{
  "model": "image embedding model",
  "dataset": "simulated stained blood smears",
  "train_examples": 195000,
  "image_size": 64,
  "crop_scale_min": 1,
  "horizontal_flip": true,
  "targets": ["large cell"],
  "num_classes": 7,
  "embedding_dim": 192,
  "arch": "convmixer",
  "norm": "groupnorm",
  "hidden_act": "celu",
  "weight_standardization": false,
  "patch_size": 8,
  "depths": [18],
  "kernel_size": 9,
  "widths": [384],
  "am_softmax_margin": 0.2,
  "am_softmax_scale": 30,
  "init": "trunc_normal_002",
  "optimizer": "adam_atan2",
  "learning_rate": 0.0016,
  "beta1": 0.85,
  "beta2": 0.99,
  "max_steps": 19900,
  "batch_size": 128,
  "epochs": 13.1,
  "lr_schedule": "cosine",
  "final_lr_fraction": 0.05,
  "warmup_steps": 590,
  "weight_decay": 0.08
}
Rows from block 8 of a small image embedding model, named by matrix and row number. Each number is 200 + 30 x the weight over its row's rms, rounded and kept within 0 to 999. All counts start at 0.
After each channel's rows are labels from the 100 images, of 14976, where the channel reaches its highest value: "strongest on" is what is common among them; "lies over" is the class under the peak. Only what is clearly more common there than usual is listed. The data: simulated stained blood smears. In brackets: how many of the 100.
# pw: pointwise conv (model.blocks.8.pw.weight, 384x384x1x1), inputs 256-383

pw.78,163,190,176,247,215,245,208,261,235,170,270,159,220,226,208,158,194,171,206,157,178,185,216,241,199,206,180,194,253,213,188,168,209,147,286,254,178,219,196,209,177,176,208,268,241,157,184,211,204,188,203,194,230,207,191,144,216,229,162,177,276,162,173,236,191,235,195,146,165,258,226,168,235,229,204,186,214,177,208,181,174,213,260,222,223,175,214,187,140,188,218,234,216,136,204,240,204,224,177,188,168,176,202,216,172,203,219,230,229,218,212,249,201,236,202,209,239,248,272,217,169,218,231,146,162,185,210,221
strongest on: kidney-shaped nucleus (100)
lies over: large cell (60); nucleus (40)

pw.270,192,204,224,198,199,181,253,215,200,187,206,234,183,214,190,173,226,201,255,189,188,266,192,196,207,210,199,199,185,187,207,175,215,176,196,178,189,259,230,229,190,180,193,197,211,187,200,257,226,188,201,187,215,301,201,189,213,227,225,196,210,217,197,156,209,234,214,201,194,190,212,205,188,187,203,213,220,182,209,182,189,224,208,197,248,197,202,176,214,211,244,231,262,189,198,244,205,197,193,204,203,195,229,199,190,191,194,187,277,196,259,225,215,213,199,267,231,202,211,266,205,253,246,172,177,204,220,194
strongest on: band-shaped nucleus (100)
lies over: large cell (52); nucleus (46)

pw.125,180,259,242,191,183,211,222,194,141,259,160,208,179,213,164,192,252,187,209,189,164,201,170,264,193,200,209,272,282,183,234,196,239,181,201,190,238,258,188,208,217,203,197,163,237,191,172,272,203,157,255,213,205,199,208,249,269,226,195,210,189,280,194,244,179,202,210,221,206,268,235,227,232,161,238,201,145,197,227,217,185,212,206,165,214,210,223,177,207,204,216,190,246,248,174,195,198,176,211,227,207,147,180,173,133,179,207,130,205,209,237,207,166,179,177,267,184,192,192,232,243,209,177,208,143,197,207,245
strongest on: two lobes with orange grains (100)
lies over: large cell (78)

pw.191,188,212,236,187,205,188,222,189,179,204,184,251,189,202,190,191,271,202,252,188,188,268,219,196,233,206,188,240,201,199,251,186,261,201,188,197,188,277,230,255,204,183,235,193,206,189,200,265,246,210,219,207,216,264,236,206,232,209,239,191,188,211,183,195,220,199,240,198,197,202,206,201,199,196,210,197,196,212,196,229,192,221,189,194,250,203,233,194,193,210,239,206,261,227,212,200,172,199,184,194,203,200,230,188,221,192,172,189,272,201,250,210,200,201,202,266,200,194,190,286,221,280,246,192,195,191,237,183
strongest on: band-shaped nucleus (100)
lies over: large cell (70)

pw.35,169,232,201,190,199,142,219,203,170,253,213,259,219,210,185,173,245,181,261,179,172,253,183,238,224,201,170,216,208,194,216,185,241,189,196,192,198,226,236,249,220,184,253,177,215,174,207,221,222,199,254,233,213,207,258,180,216,232,240,177,209,156,184,163,193,214,256,179,177,205,212,210,213,174,199,149,168,175,201,236,162,234,195,156,258,193,292,178,229,196,227,196,195,182,232,233,170,171,181,227,169,184,232,197,206,186,154,191,225,219,233,237,201,254,193,283,207,207,192,244,201,266,248,144,176,183,244,194
strongest on: band-shaped nucleus (100)
lies over: large cell (53); nucleus (45)

pw.45,201,258,223,186,193,192,251,216,174,264,175,244,214,187,189,204,250,202,235,213,204,201,222,248,254,205,238,220,201,198,239,204,237,198,177,187,207,227,189,293,192,204,179,203,251,201,159,243,216,161,226,242,217,222,258,194,236,277,191,231,215,213,200,208,188,236,236,240,194,196,213,184,182,178,240,205,178,191,243,249,215,259,191,190,239,199,267,142,221,205,261,205,172,184,245,223,178,192,196,266,181,165,255,210,150,166,154,179,203,189,208,246,203,218,213,274,225,205,217,197,210,257,218,166,191,209,217,174
strongest on: no large cell (99)
lies over: small cell (60)

pw.319,169,197,179,182,167,146,214,175,184,218,131,233,170,168,129,196,212,162,201,182,166,217,173,213,236,150,181,212,165,160,215,200,253,195,166,186,182,195,183,211,199,181,153,176,189,168,170,189,204,128,187,215,189,198,225,184,195,193,149,171,183,136,183,178,154,195,201,209,171,190,198,177,195,166,170,175,187,182,162,177,180,198,205,152,203,180,178,170,132,164,202,173,207,155,163,210,175,157,176,209,165,147,178,164,160,215,231,161,192,158,206,191,124,205,147,216,170,159,162,185,166,202,177,201,176,176,249,207
strongest on: lobed nucleus (54)
lies over: large cell (29)

pw.104,200,232,224,191,187,173,238,188,174,200,191,239,217,251,181,207,229,185,262,214,207,255,225,230,218,188,212,198,172,210,236,188,211,204,188,186,245,245,201,290,175,204,242,190,276,200,184,264,266,208,226,226,241,241,216,155,235,246,194,206,202,192,186,172,199,231,232,207,190,182,260,208,182,175,192,183,181,177,232,200,212,243,204,205,267,189,246,166,219,184,256,216,244,196,228,234,210,216,215,226,211,212,233,193,161,135,152,195,244,200,255,253,207,253,202,233,260,177,190,235,178,243,276,160,202,201,203,182
strongest on: two lobes with orange grains (99)
lies over: small cell (54)

pw.123,182,269,217,237,208,224,205,255,206,275,183,228,231,209,189,167,255,193,225,200,196,216,212,252,220,245,229,256,273,211,258,199,244,174,245,228,190,193,183,216,191,196,228,237,205,169,187,237,262,188,238,203,185,209,250,214,230,199,219,190,244,186,168,263,183,212,240,205,188,272,246,186,256,163,237,195,216,193,201,227,203,218,227,196,228,178,241,210,214,190,207,202,214,160,223,224,182,188,189,223,222,215,209,204,197,231,214,201,232,189,227,235,179,244,207,256,195,181,230,213,196,221,205,185,165,203,224,194
strongest on: kidney-shaped nucleus (100)
lies over: large cell (67); nucleus (33)

pw.57,194,170,172,161,155,161,163,168,166,165,147,186,161,168,161,202,163,158,184,213,189,158,130,164,184,161,174,198,170,168,161,206,180,217,152,166,190,211,173,173,172,183,175,166,178,196,172,203,197,167,176,184,178,185,169,197,169,181,192,179,177,195,174,205,178,185,191,205,166,181,169,169,170,160,151,199,177,170,180,180,204,156,162,194,185,177,171,182,166,229,151,154,177,202,170,178,211,177,209,182,202,177,156,163,217,167,192,176,173,177,178,177,175,174,165,159,180,168,163,187,193,170,195,222,224,178,208,209
strongest on: dark grains (95)
lies over: large cell (50)

pw.110,213,193,208,171,181,192,257,195,179,195,172,183,163,227,156,210,189,234,217,225,212,166,196,202,253,208,240,188,175,216,177,225,210,221,182,175,211,173,168,209,206,228,179,169,281,218,149,207,212,186,200,211,208,272,180,154,189,288,144,243,204,157,175,163,203,223,214,231,192,187,243,158,183,161,191,134,178,194,173,194,229,235,197,201,258,206,211,157,187,127,236,181,211,152,193,225,208,181,240,164,201,211,216,167,145,172,158,153,230,191,220,259,169,214,210,243,220,178,182,208,182,230,213,177,221,228,229,176
strongest on: no large cell (100)
lies over: small cell (58)

pw.19,188,221,239,172,166,177,236,182,186,204,171,241,207,221,208,189,228,170,256,183,184,270,174,197,215,187,174,218,207,153,244,193,253,192,185,207,191,219,205,230,213,181,215,187,242,197,191,214,268,165,254,234,221,249,256,163,225,231,211,188,189,171,194,165,179,239,264,202,186,180,232,176,215,185,153,153,194,198,198,212,179,250,176,171,268,162,254,186,234,216,240,170,227,193,233,235,183,174,195,219,180,165,230,182,173,156,207,187,267,220,267,254,172,261,181,272,229,219,159,264,180,272,255,148,184,192,250,182
strongest on: band-shaped nucleus (100)
lies over: large cell (75)

pw.109,172,235,238,191,159,174,239,226,164,255,225,257,196,193,151,194,194,155,234,195,165,212,184,221,228,144,171,185,251,139,182,213,233,205,185,217,223,223,223,212,172,173,213,212,236,188,185,236,214,163,214,247,222,166,252,189,207,233,227,186,240,191,208,171,159,217,252,250,162,247,226,170,242,206,246,203,205,180,215,225,176,225,229,188,220,199,252,231,202,206,207,177,161,153,218,247,219,187,182,231,202,153,233,133,159,219,207,147,181,202,228,244,159,230,135,234,194,243,220,187,193,209,208,195,180,164,227,248
strongest on: kidney-shaped nucleus (100)
lies over: large cell (63); nucleus (36)

pw.29,182,189,232,183,174,191,233,199,181,169,191,263,182,233,179,186,208,188,258,190,177,264,180,230,212,205,185,215,196,178,230,186,243,188,193,185,173,225,219,257,208,191,207,198,217,176,171,229,270,160,231,224,205,259,274,193,238,224,210,177,207,188,183,179,216,218,268,220,187,161,231,179,193,180,145,145,186,194,176,214,197,251,200,185,265,186,232,189,166,181,232,200,232,182,224,230,226,190,191,210,162,224,230,197,173,153,227,195,265,195,271,232,215,240,190,240,219,164,192,237,215,261,251,154,172,181,225,185
strongest on: band-shaped nucleus (99)
lies over: large cell (63); nucleus (35)

pw.46,170,219,202,181,189,140,199,203,172,227,189,251,233,197,203,187,213,172,272,203,165,251,182,211,212,178,197,220,234,174,233,196,266,182,191,188,207,262,232,241,186,167,228,178,190,166,179,217,240,175,231,212,194,251,249,187,255,190,213,170,207,162,198,173,176,212,241,234,187,206,231,161,191,171,200,162,158,176,233,199,198,208,208,173,262,164,233,157,218,194,243,187,261,162,196,218,219,193,183,233,172,190,225,174,198,175,194,185,229,188,240,213,185,227,169,277,209,198,182,268,215,270,245,137,164,179,214,196
strongest on: band-shaped nucleus (99)
lies over: large cell (53); nucleus (44)

pw.0,186,227,235,237,218,200,241,201,215,211,257,238,197,233,203,178,224,183,240,182,187,221,207,223,213,218,175,187,232,196,218,172,218,164,220,245,159,245,243,250,186,187,208,264,259,182,222,241,205,242,214,232,241,215,223,139,240,258,196,185,257,168,206,169,247,249,224,180,205,222,239,227,210,181,195,210,219,199,231,210,177,233,228,196,230,218,231,230,164,165,238,225,201,169,228,247,139,241,188,175,156,184,232,222,162,233,180,279,247,240,229,235,239,214,215,225,247,264,226,204,182,226,249,196,192,189,221,194
strongest on: kidney-shaped nucleus (100)
lies over: large cell (64); nucleus (36)

pw.351,171,198,146,158,168,146,188,162,158,202,152,219,176,170,157,165,183,164,178,173,168,162,166,187,195,171,164,196,143,175,187,163,200,197,171,159,171,198,170,188,176,171,164,167,178,178,166,212,188,182,151,180,177,172,203,205,167,170,201,169,152,204,165,200,179,174,194,186,159,153,176,181,152,166,170,196,179,171,173,209,173,170,170,171,181,163,195,200,182,226,178,155,184,220,177,167,183,163,176,191,251,167,179,164,229,169,185,164,177,175,183,162,172,163,163,196,169,176,158,169,232,166,184,228,207,174,232,187
strongest on: lobed nucleus (81)
lies over: large cell (62)

pw.124,206,263,249,212,211,202,240,190,160,253,196,236,202,218,161,196,230,200,232,205,196,207,197,270,215,193,212,213,217,217,242,202,266,208,202,166,206,274,204,285,194,217,209,167,263,191,189,283,237,186,233,221,223,221,236,232,269,217,211,208,193,249,186,248,221,225,254,212,196,206,250,211,207,174,230,181,134,194,240,231,211,238,183,176,243,197,232,151,193,185,248,210,229,204,223,220,179,178,208,251,214,159,221,177,197,182,140,195,231,181,261,229,180,219,176,253,223,186,188,220,227,241,219,203,177,188,217,179
strongest on: two lobes with orange grains (92)
lies over: large cell (45)

pw.90,178,173,253,200,227,186,215,194,204,182,203,236,187,234,184,174,202,193,273,180,183,258,190,215,246,205,192,224,183,211,213,188,220,173,181,186,177,230,239,278,182,187,234,185,256,184,185,223,256,195,224,241,212,269,242,225,227,242,211,188,198,238,182,197,237,226,250,198,185,183,249,192,188,184,205,205,206,190,203,239,189,219,220,199,257,197,227,190,219,196,248,217,260,225,228,225,201,209,200,225,209,223,228,204,204,202,195,198,276,188,243,224,210,208,202,226,230,181,203,234,195,256,246,216,175,195,193,206
strongest on: band-shaped nucleus (100)
lies over: large cell (62); nucleus (30)

pw.64,176,183,152,162,165,158,165,171,166,193,168,179,180,169,165,178,184,166,158,180,184,162,165,176,167,171,182,183,171,172,168,184,173,215,163,162,192,173,169,173,169,186,168,174,168,184,165,189,165,182,175,167,167,143,173,210,170,168,190,172,178,196,192,164,175,167,163,215,170,166,163,161,174,201,193,189,166,172,182,190,193,163,162,189,157,174,174,175,220,230,164,167,149,200,166,165,218,168,184,217,216,172,170,170,214,182,207,167,148,164,159,164,173,174,166,163,168,186,169,163,209,171,170,209,202,177,182,207
strongest on: lobed nucleus (83)
lies over: large cell (55)

pw.249,193,221,168,161,188,179,189,175,168,248,170,202,180,174,155,214,209,145,158,208,179,162,182,220,190,166,178,163,222,180,200,219,208,226,162,167,227,192,187,171,192,173,151,157,168,195,162,203,165,140,187,187,176,165,194,207,209,171,166,177,182,181,185,156,173,171,188,239,183,201,164,190,190,163,200,151,171,163,193,205,203,186,181,177,168,160,197,183,196,204,164,192,160,205,158,141,203,154,192,193,205,158,173,147,221,178,173,159,136,175,192,176,154,190,145,231,166,173,169,151,231,191,166,227,197,178,215,200
strongest on: dark grains (100)
lies over: large cell (76)

pw.166,177,174,162,162,166,145,171,159,156,178,169,172,166,171,155,171,179,181,176,176,178,180,157,188,179,166,172,199,158,170,170,173,182,192,170,160,193,184,170,182,171,171,171,157,163,182,167,183,179,162,168,163,156,182,168,211,178,166,180,172,163,209,168,194,173,168,177,211,160,161,171,167,166,184,165,208,188,175,168,185,176,164,163,178,179,162,178,180,193,214,167,161,183,214,163,166,209,164,176,200,222,164,169,171,208,164,226,157,170,164,174,168,182,167,168,178,166,165,163,180,204,171,171,227,218,180,178,225
strongest on: lobed nucleus (95)
lies over: large cell (61); nucleus (30)

pw.283,178,133,151,166,201,185,191,168,170,175,198,195,190,174,161,180,176,180,184,164,187,171,192,161,209,185,165,192,170,167,180,164,188,176,181,137,169,148,201,163,183,186,193,178,169,186,190,161,204,180,150,179,174,166,199,181,166,161,156,189,176,148,175,170,183,162,185,232,161,201,169,172,183,182,137,144,164,193,154,174,173,180,167,163,199,162,184,139,141,179,178,158,162,212,185,172,182,180,174,154,233,167,167,178,173,207,206,176,149,171,169,171,189,155,181,191,177,169,185,164,145,185,171,202,221,184,212,180
strongest on: dark grains (49); lobed nucleus (41)
lies over: large cell (27)

pw.147,183,168,162,169,169,170,168,167,181,166,176,166,175,160,163,174,160,174,179,170,181,172,170,184,192,169,171,184,164,165,159,176,178,200,177,179,188,159,189,166,182,184,194,170,169,187,182,165,183,172,166,175,177,153,170,206,157,182,160,183,182,153,168,183,189,175,179,188,177,185,175,171,177,177,152,178,196,185,153,162,188,179,176,184,188,172,176,167,154,197,175,168,185,185,162,175,191,166,176,163,189,171,163,185,196,188,193,174,152,185,174,181,192,174,186,175,169,172,181,179,180,177,175,211,210,183,168,189
strongest on: dark grains (60); lobed nucleus (40)
lies over: large cell (29)

pw.105,163,209,222,214,162,196,235,224,171,209,231,207,221,221,196,186,219,155,223,163,151,227,175,225,201,212,163,224,267,174,230,180,235,170,218,235,224,196,203,174,179,156,206,237,233,182,184,206,252,165,227,228,240,239,227,156,217,201,178,172,203,195,173,218,197,225,244,208,200,224,246,197,267,210,149,212,233,156,200,216,163,288,239,218,249,152,229,243,188,152,215,181,202,184,236,233,201,181,197,198,147,164,231,164,80,197,222,217,218,248,256,236,186,265,178,225,222,227,176,238,159,230,229,169,165,166,227,202
strongest on: kidney-shaped nucleus (100)
lies over: large cell (63); nucleus (36)